Rows from block 10 of a small audio frame classifier, named by matrix and row number. Rows with one number belong to one neuron. Each number is 128 + 32 x the weight over its row's rms, rounded and kept within 0 to 255. All counts start at 0. Numbers have three digits each.
After each neuron's rows are labels from the 100 clips, of 14976, where the neuron reaches its largest size: "top examples" is what is common among them. Only what is clearly more common there than usual is listed. The data: strings of digits, spoken by a formant synthesiser in many voices.
# gate: MLP gate (model.blocks.10.mlp.gate.weight, 768x384), inputs 336-383
# fc1: MLP up (model.blocks.10.mlp.fc1.weight, 768x384), inputs 336-383
# fc2: MLP down (model.blocks.10.mlp.fc2.weight, 384x768, transposed), outputs 336-383

gate.58:122133194138152145151135172229141154196073137143152202142124131155109123119186138143169156117148108176162112124122117085188153158126097142138134
fc1.58:133177130167156181124134112170084174114153096171139067104169106104144116176179115143159153032117088096101135127178104156100106102131130177165144
fc2.58:148176114112130163111131108216184120145107121161129095150089124147129079126125124136173149140169087128166175135139133118150143156121091113126077
top examples: "zero"; last digit: zero; first digit: zero

gate.423:075109134077110128129133149095158100139129128087097114111138120168086125114064143077158129110098109084145156095100142118137108134141135102149161
fc1.423:124137118139094154131124145149107129107166100157108112127081144117153098101058083131113156128096120068090167110090131086069067071082109073162229
fc2.423:118152176128091126138135111125150154134138109124130133128169189159143112126190107100104112169171115074183094155116108105102115150085092128138147
top examples: "three"; reverberation; last digit: three

gate.22:138097128148130123127116205154136151153153134062136146128179161162131101100146158153105114143134121064167138078160163094121110144159104144061135
fc1.22:124134105119137124098193074146165125159128123141119048134160076127135141169172142197178144157157135035122117159080090114142179121135125119189116
fc2.22:087097134164146173118070121097241065151126143169127121133142167139152175106121125128132139147125111171090122051170121084148128116164123134210202
top examples: "two"; number of digits: 5

gate.220:136155136122134097133149114182091151125115124114123171127067114117144159152136143207101133143158164094110167164147075162153121169155155106028150
fc1.220:122151185125104087148098152080188108067155122171113121100146116094113149112039187082136165155112150121124151097117139112097086112124118170201073
fc2.220:092138120138103149162160093197171131170115099092132158179144179195113169091164150144136189078138110094149151144182074105143129155115116133103130
top examples: white noise; pink noise

gate.759:128126211147148110133189141162104136109113101138117193137118181153140145097105097158095133048169118160130128087062146113134114121099063120099119
fc1.759:110108168123162138156143168105155084124174116136087109137118113052144135157128117108149181122129150142147094151140172093086079101072184162105133
fc2.759:112104225161120179030181058138119187172130163153164126119131142145161214075129130133096084140143144055106145153104115148080129098162136096176144
top examples: "three"; first digit: three; number of digits: 5

gate.335:143136097122105155196073129114120148123140104175150150132089124127111242083134167161101101216108132098155127169097120143161131099121154105111073
fc1.335:153132100101093125137139149125047091146135128151142157126090107135108163104185134086103095198101128147152158063102178156112112114107111126089149
fc2.335:087095162138108158177087156127108113072111158142110118136116122107166124138132141123108162068145154156133153134149094151091138131159145185120108
top examples: "two"; reverberation; last digit: two; first digit: two

gate.644:141190107117097064080144103166133184132201145168169130157126128044148095159167138164120098126123164139107121123218123113130156096129105068072096
fc1.644:129189125091109123121138093211154163131160117172124107144167118131145096141202104176115115149155130101134125172157059163114123089102127129182066
fc2.644:131131088133125105159173122097132141130073132118150119108134169128126100210120129075164126153103145106180129101096153115111140115147139064127153
top examples: "three"; number of digits: 5; first digit: three

gate.135:132157149127188153161162166097189147118159152146109108110097113058152077170152120103128206110119141180095116093145114103103159092110130135173089
fc1.135:171114103117167172150158223131123122109105111142174149138158127140115100112122105181064191099118098088108154067138098148126174094107159129133118
fc2.135:095109147169151129096170157138152099128173096088105116133181134142150141089114126129135112121135141164084119113192120102148122184107086100212091
top examples: "two"; last digit: two; first digit: two

gate.228:098108052090101139133142140108136088131137087134165089135180137094132137117090159128127152106101126053094149120163115148060120097135177166163141
fc1.228:137112147105113134123136117123096104119158098120135111118132113077113164103069124144114112150142084059153109084167115149181184095041114118167107
fc2.228:111092137171119094108113087079124126133177110126127106131102169117147122170125159118129217128165089168119140207154132147123155134107129165142149
top examples: white noise; number of digits: 1; pink noise

gate.154:105122119142118093072115155173151147115166116160115166148101117070160130102045077161075180117157151092120094127125101047145096072118174158066162
fc1.154:052110124125088112126155099094142141120181140158111177129135149088161085128119082097117152108136137104152121134148088039069080145123148138133182
fc2.154:102117111145146183227056153141177072142154131136151133105151117173133123156130114171137114156156135114117104135151093143112102126104138089135102
top examples: "two"; last digit: three

gate.219:132134097184113149083147120112120104082136156099171120090126143124168121166121058101134158098129138124086143131181091141103082112134155190159121
fc1.219:144124114148125128109148113092166113127124104114140100123174126136134141131112134098109148085134142155167143105097114164101082124144143179114120
fc2.219:129123139113154107077177079119132109102089136062155088151146121129213155161113142108082219115100149095162067163157128131088162064176130178101165
top examples: "zero"; reverberation; number of digits: 5; last digit: zero

gate.279:181121072167135127108137114109095190151147193110110133129154134141157207052113140084130141196139150080150114157107095117146113190133134154018187
fc1.279:172136175094138105105080076110141119187145163143075120126091119114100134195145130091127117139107116250135134119136181119087161132160126166150069
fc2.279:080145179128119088106153198092115165081142138058077103139130096077113122035158149122147149129087116121111149090163038126125153169177156091152145
top examples: "zero"; last digit: zero; voice: child-like voice

gate.36:186079167115172163108119154135149155100146078118185172149139133134135169119114154172167146126116112140104130085097117093110147145095122151180081
fc1.36:084108066076195138112088208136158090147181133140119079133097135135139164123114157147139126142122105138147143104095093131102044110102159163051169
fc2.36:132162119115124098094169118107102156092131086201128140116062088073134185110128120155122131090078100123121102104152119121112113116150143171143136
top examples: "zero"; last digit: zero; last digit: four

gate.23:129126037121104149163177194145062140122131125196113105115129137117111210155109062063125112180126146126121146115094129113114126112060114140105129
fc1.23:128140165119086108139087132122113099174146127153156158150072144155121194112107149222110099173124132116147105130115123123118072119066108137123126
fc2.23:078128142159112125099160235124081162144113138070113131158090149092142180115131138117139186103134139101125141155157141130118142130143143119097145
top examples: white noise

gate.115:171118159114154112159155132152148104135182107144088115182098089043147138090139226123131152129155138129157129095154113083140205208115104104105199
fc1.115:162089140166113147177159112101092172067166153111125111135150097112134142209076087115087115195154109137142092133191123144163119133149191092111103
fc2.115:121129137113113129080157105021115106123143111118174133146118164130138180196135128126138113129132148169103057085111102128136118046186114097108101
top examples: rumble

gate.48:163104108069133123100217185158083080152107121156150135143103144109153106106157168116128105130148152058136119118101152151136090151115159173039223
fc1.48:144112136135136151124230152142070098120093135141162088117166108110147145155096121055198120056173115095116138153130107123143091129079118118134120
fc2.48:144155124119154125111119000102117120154129143234181146128156144165103149123124084122167110206085095175082114134151180121148129111094117096182134
top examples: "three"; first digit: three; last digit: three

gate.657:128136086048145126094146064196159134128141097100158148136155147131137164084128124111119096159140107111111094209142062111130126102090090145151146
fc1.657:108133162133173071121150136094175105078140116083114135156076155113174087144128124077153132100149137137118158085166134123136206112095111123142077
fc2.657:103153120087121109113094088170146113109119142102124155113139119172152115085143154092146127162127148140127197117184066167134097092087120144157124
top examples: "zero"

gate.613:078118149102130143069158105159112187088133124124148132142167157075111188143106064174114129145160093104086092146184149109126139093087130177131091
fc1.613:147130186184085115089076171116124127184115164127103126130124140144106081106149063176116161075110120204157098055086143154152131142096147188118199
fc2.613:152125137150141118080086092090081128139165112199121097142122134106114185043124105105085118182160102142144071122136128122083138124126137128139049
top examples: rumble

gate.675:150120174134156127113133149114088167156148158087134140139121164171122150062157103163096132102125132155117079057112060169127175087063144185186183
fc1.675:144124073131093098201133093160168158174146103114125115112113154146137087115129167125162101103104142073145123109119110193125176089150139104122152
fc2.675:207086107163134110131176157116154080167123130124169144126138130111115127161130142155115146164148099079201098141082147124121142118204109140145129
top examples: rumble; number of digits: 1

gate.669:116162131116135157176162164110159128086097117167115136096102133065122153162091104116200210116138108091139111089121122138079199137145197155156086
fc1.669:126122111103075138128089183097141136149132124150118137133159115107114139060134150159127130140125119117114082097131110166053184112075120161195163
fc2.669:140148161147168122168107095108120065103143102149137124125057104157221173120118152116130155102183119134098109148061115138133174158114130131201126
top examples: rumble

gate.333:175128125123149070131018137081156154158118149094120167100160091169170100155169109129121135120091124168126104135132131116101104064106103131061063
fc1.333:152138158118132128158104182110232112094104139137176156112174123073127101083057139108117130124100054144095159146075118057135076144110066093141134
fc2.333:143128218148145021151119056146148097143071118107107153140106191154139108095148119094088126115107117094180140211091180121100077136080128107128140
top examples: "five"; number of digits: 5; first digit: five

gate.273:168152100189170109050119118153134126122083124078218128120140137079130068144142136153119168082169173165103133182186160179087152094184151170150150
fc1.273:132152209150096125110103088141173146139103103140102126136157179076097097153188150156142102156120133129113179155120163143163193088170088120112083
fc2.273:082137126151115163177105141109091120128127116103163167128140124118125183147130131093115057135204079113165218145140071103124186190148093154177104
top examples: "two"; last digit: two; "four"

gate.290:136119068129131137142192084134100138158154098120123130102112068085128124141087115137117139087133208036132106130164115155140151134091177163126142
fc1.290:140138140121080137111104122112119104067173140029108107127124088145138000142184204171144136109127157095131134187155133149168129112156161131150130
fc2.290:125116133146099142196156148133180158156125160154126125146136103132098088147122149123168045076181113111085124131126107147141165082086123180097148
top examples: white noise; last digit: six

gate.136:079099102069137099125093145170186137126121141124119170130092132125128075167161195129122113137122081073152151138178150126125163090159203114126122
fc1.136:181151144089121141102144195105118118142082091143089140149077106180133153113127177184169190091138162126101132112105121100129112133118131075165136
fc2.136:138098125068107141138117096186095136091127138195101151146145123112182100154116133141152105131155094097140080191106193141085083126166117125105115
top examples: "five"; reverberation; number of digits: 5; first digit: five

gate.225:102147170178115121133122124132079129116081106116145063128183110120153165112127102061101129106152083077128113132112165125105168194111049169091135
fc1.225:128135130129149138116123095111177142117160125187018151105106128034142131176102151094158094230118170100116193116127080070195118096157126170166058
fc2.225:136180060143134128136138192116136109147155124081127127128211142116175040121137128126136197102078136219077201079144128132133178147131129107117162
top examples: "five"; reverberation; first digit: five

gate.484:137111143131147133152153188127097109150151122082111206133068121095145121091100118133138130060124129111128118129117135138101141142116163157212096
fc1.484:141110096146100118144121122126139104183118142095147158127028134122116121108102062105113125130146122144146120094080142054136134118107125125143182
fc2.484:141114078121128119114088205038175110181125126141119138106171159124131190148140118157166077175148122150208103134169122124129107119157123246136138
top examples: rumble

gate.719:179144167136148161116067167104155138101142132138135188101174120117156126131081154128145129153078095122095126143170204060088105129153122155142096
fc1.719:142113152091124094115078159069108156134103115103130146109191110197158120086106158138103143166113144176107096127122085140112087114123097165098061
fc2.719:153166152096124103120100179086117076098139118096109136124074102150075085114148127159092098129101098149167152139122126154108116115112126127162116
top examples: "five"; first digit: five; last digit: five

gate.331:133155147099175124137138162136134147105206112128102202111082119112181107116119118114119101154150208113082140155164108058143142144131183143190175
fc1.331:113130035090091148159163118165120170037182141117100089130179117081131170143108117149128129155153108099082171139148178126105123166145130113123125
fc2.331:110130147112122138119141095120167125212124125163072151133113171144138050150117140120124079118166123190081129089108125129115034165092129141162127
top examples: "three"; last digit: three; reverberation; first digit: three

gate.105:110127065159112139113102129128090127113139110131165161120141095095146131150081078132105167090127147104121182133136139093118175103078172155171122
fc1.105:123129121130140140130147095143186100136079130160160171139080142136123233113112185151118150166097130028125124110149097121105151153131132145170128
fc2.105:096111171126144136131099144141124063105146103129115118109122106148149196134122143137107191131130180097122102115121136109110089149075137138150093
top examples: white noise; number of digits: 1; pink noise

gate.311:060127170186132130087132079119051087110107136117146140123121101055140125129135039099131137150112154129109150100190205092116123116145187193181145
fc1.311:114124125112085141135180085146189107154126108180129123141151143112116224139153092147143134093115136095125159110118150139057198106088087097207115
fc2.311:103120200121140165109095111180084113136128129108116132111097083156148161121133132090094159090119151095103183133181100110107129125044141203147129
top examples: white noise; number of digits: 1

gate.537:129088144077157142173097122150198092150087167068132099163103187092121103151143112164101152160137105135102107111129159070185154122159094196159082
fc1.537:148145111138091138113177085081111117148164145097179097124056080097128110182121163152154157086133161111088165174178137121099089132130126164157091
fc2.537:124115117075152174103119111125139147106092099179137141129126055103123071178132093134139146177137102179063120156042141111126120118145121117186115
top examples: "zero"; reverberation; first digit: zero; last digit: zero

gate.667:086121145135178137175122162154156163173126136158176189144124118171101149145113137090094094142125127200137137139116075111173152149095125109107129
fc1.667:082117074115171162117123135129077144195118107121168212157158080115107159109127219167133136138132102152151136118164092176127131121101147134198136
fc2.667:145160058098138142122143127147140113092132058199117130109138185099088110094137119122131158119144181149144087169181180109091090130115150138191121
top examples: "zero"; last digit: zero